python train.py --model="waveform VAE" --input="waveform_16khz" --bottleneck="kl" --encoder_norm="batchnorm" --encoder_depths=[1, 1, 1, 1] --encoder_rnn_residual=false --decoder_norm="batchnorm" --decoder_widths=[16, 32, 64, 128, 128, 128] --decoder_block="plain" --decoder_upsampling="nearest_conv" --steps=4500 --weight_decay=0.3
Rows from block 3 of the encoder of a small waveform VAE, named by matrix and row number. Each number is 128 + 24 x the weight over its row's rms, rounded and kept within 0 to 255. All counts start at 0. Numbers have three digits each. After the name is the row's rms in percent of the matrix's.
After each channel's rows are labels from the 100 clips, of 14976, where the channel reaches its highest value: "strongest on" is what is common among them; "loudest" is the band of the loudest frequency at the time of the peak. Only what is clearly more common there than usual is listed. The data: single notes of 20 synthesised instruments. In brackets: how many of the 100, against the usual share in percent.
# conv: width-5 conv (encoder.blocks.3.conv.weight, 96x96x5, each kernel summed), inputs 0-95

conv.14 078:114174121125126112139120160081126146132111104101124144118110125117134125178135108133130127138092112152129126121095133091116109129143152101117131117178091151131148117135162121130102137122127149120147114176155185142141073074120119119101118140128093132123104215191127126111112138134118109140
strongest on: decaying tone (82 vs 39.6); octave 2 (33 vs 13.4); thin (high-pass) (32 vs 12.3)
loudest: 4000 to 8000 Hz (26 vs 8.6)

conv.19 116:130092149128115142151139099157103137139138110103137168075137111108148151146144136100114182130125160176101154107134125077103108153139168124102148102131161122108115117150112121103137160108144140131143114139132104091118120117135166107163125200137120118083160103100174139098126127111114104118
strongest on: octave 6 (41 vs 13.3); clipping (39 vs 7.4); text has "clipped" (39 vs 7.4); text has "noise" (39 vs 18)
loudest: 1000 to 2000 Hz (34 vs 12.4)

conv.70 112:148170093106123180127150128097114138140123124122123151107168100114158155181141145108146175117095130218120142104090125113122130147137151095114134109139133132114142110159115091132129126112176134149158111149141132126149098147149150118144114177140105136094122145142182129115126125120099112143
strongest on: white noise (50 vs 9.2)
loudest: 4000 to 8000 Hz (70 vs 8.6)

conv.71 103:147155128119127162125136159081135152097150136124127116167134090126110110118078151140147114091121124129104085172174137141127215111153099131092118139137144143147129092115143115125095107117141099125140133125130115149129137138088110134119099111133126170145114124103131118186113143139068102139
strongest on: octave 6 (59 vs 13.3); sine tone (34 vs 5.3); instrument: marimba-like (31 vs 5)
loudest: 1000 to 2000 Hz (54 vs 12.4)

conv.51 134:117132136108110130104143119094087143104113123106118136106133133140132133125103130062112136141096133159082105097106144067102095150134124088140135094109102147077139122119102159138132085151129124117127136100129106103115081111123116122159130141127092107067130124128156134087140091072108123130
strongest on: octave 6 (72 vs 13.3); sine tone (32 vs 5.3)
loudest: 1000 to 2000 Hz (66 vs 12.4)

conv.80 104:123080153152121128115118152172120143122114108107135126099123113127125107085120123074131109114123131123106125097130162077151172126138098115127135086117101145103148104100119173179095100169129107133117143110118072100104103098095072133132113122127106111083129130124140118147135100098137122097
strongest on: octave 6 (54 vs 13.3); sine tone (43 vs 5.3)
loudest: 1000 to 2000 Hz (53 vs 12.4)

conv.79 079:094093128139160081155140113191148119150168095124126139076151128140142099099148101100136121125118118092095133094060135077116084145101103123150127144151105132127146113118135105121180137102107118137133127143120122149134101104146146156100128121128136126108163142133093138104130126145164098099
strongest on: decaying tone (86 vs 39.6); octave 2 (46 vs 13.4); bass guitar-like (36 vs 4.8)
loudest: 4000 to 8000 Hz (26 vs 8.6)

conv.36 153:116132138126111107128127134127122125111136113114121104134117059115115052090115126137136094061132113102086115140140119141127138089135090131073114131116115155135139087084121141127110124120094066118109120123131103131112143129098098112115077085111128130142113119078096134146138131134123097124
strongest on: horn-like (44 vs 4.9); sine tone (34 vs 5.3)
loudest: 250 to 500 Hz (54 vs 17.2)

conv.5 089:111108085106118099157103121104143070098133105112115098144103116099102112111094113195117102114113107108118113128099111159105117113113116142115094139146147103183109106118098103111108108103104119088109090157121135109112138120123132103121120110111137107176104111106102106081122175159128122133
strongest on: octave 2 (32 vs 13.4)
loudest: 4000 to 8000 Hz (68 vs 8.6)

conv.23 100:127125112109152117152112139084165071113114090105099109108103113141087119108097149139103116110110097122111098122075132095109131128069119128115116160151130106160116096135077107113129081094130132104087104142144102140109115109121132144112111116118153064120121130132110117086112150121111098122
strongest on: thin (high-pass) (37 vs 12.3); organ-like (25 vs 5.4)
loudest: 4000 to 8000 Hz (38 vs 8.6)

conv.24 075:094101131122122068141104110188133093116123088110105109134107092105120111125124139145167115097138129131121145155124132117096101101126118156105119130130085168141170129113144077066107171101099107127119102140141120115115137112109087112131114111108137144149087116099092112117148158159159124125
strongest on: quiet level (68 vs 28.7); octave 6 (43 vs 13.3); flute-like (29 vs 5)
loudest: 1000 to 2000 Hz (41 vs 12.4)

conv.33 122:162142122148160156135145129145162142126142153132149156125156142158151171175130148151113169142139156147180137140131108114136175139118174150126143147164144108157114154173142100120134163104162161141131145159155170166148140164129112159149126159141151128149117140154142147152130158153153165145
strongest on: clipping (64 vs 7.4); text has "clipped" (64 vs 7.4); octave 6 (39 vs 13.3)
loudest: 1000 to 2000 Hz (35 vs 12.4)

conv.90 115:155109143163102176126100115166102133135138122122156123128122074103134105150095126109143115094102148151121119116110142129148151117136105099094144090112104142110137104114123115130135168142127081160117108093093122129119089130092068099166106140168105167112164104097136099154114120146144099147
strongest on: decaying tone (86 vs 39.6); vibraphone-like (69 vs 5); octave 6 (61 vs 13.3)
loudest: 1000 to 2000 Hz (53 vs 12.4)

conv.22 096:115126123127144074117141126118132135106109139103113125062129180127154157133151104131155137170133123126186153133137117064095098136149173148154123133145105121144089129149158117119133145124124190102142126143121105117080143123130080127107155116089145147139115129146125123110124145171138150094
strongest on: clipping (66 vs 7.4); text has "clipped" (66 vs 7.4)
loudest: 1000 to 2000 Hz (29 vs 12.4)

conv.12 120:108157066127134131112158123149129150110138123135141116114178121120169147124121114124121140131118128149117120115097125135126093146088124123131098128116123104109125107132132098134206183101121130134163104107077121196133124160144127131145107135151129164136169119110139107113104110173191115119
strongest on: clipping (42 vs 7.4); text has "clipped" (42 vs 7.4); square lead (35 vs 5.1)
loudest: 1000 to 2000 Hz (43 vs 12.4)

conv.74 108:125116135125193119154114135138200107124141106129108128107108125145114126116140140137124129129111128130122126132052119098121138142134127136127123149223060133167132114133138127123139138124131133142113117181100111131115076134119107162142121135125154117133117167177137114153123171141132122132
strongest on: square lead (41 vs 5.1); organ-like (39 vs 5.4)
loudest: 4000 to 8000 Hz (43 vs 8.6); 1000 to 2000 Hz (35 vs 12.4)

conv.50 103:113130118108121080105115147081099129110116145124101110104126150123139187115123135113143132152101104114183129127106135090104094123129194118120126115110101113105091122168113118099110109089121208084113121108105123114116103121132098124105131113100108114100092117135124114105117109112096152108
strongest on: clipping (73 vs 7.4); text has "clipped" (73 vs 7.4)
loudest: 1000 to 2000 Hz (33 vs 12.4)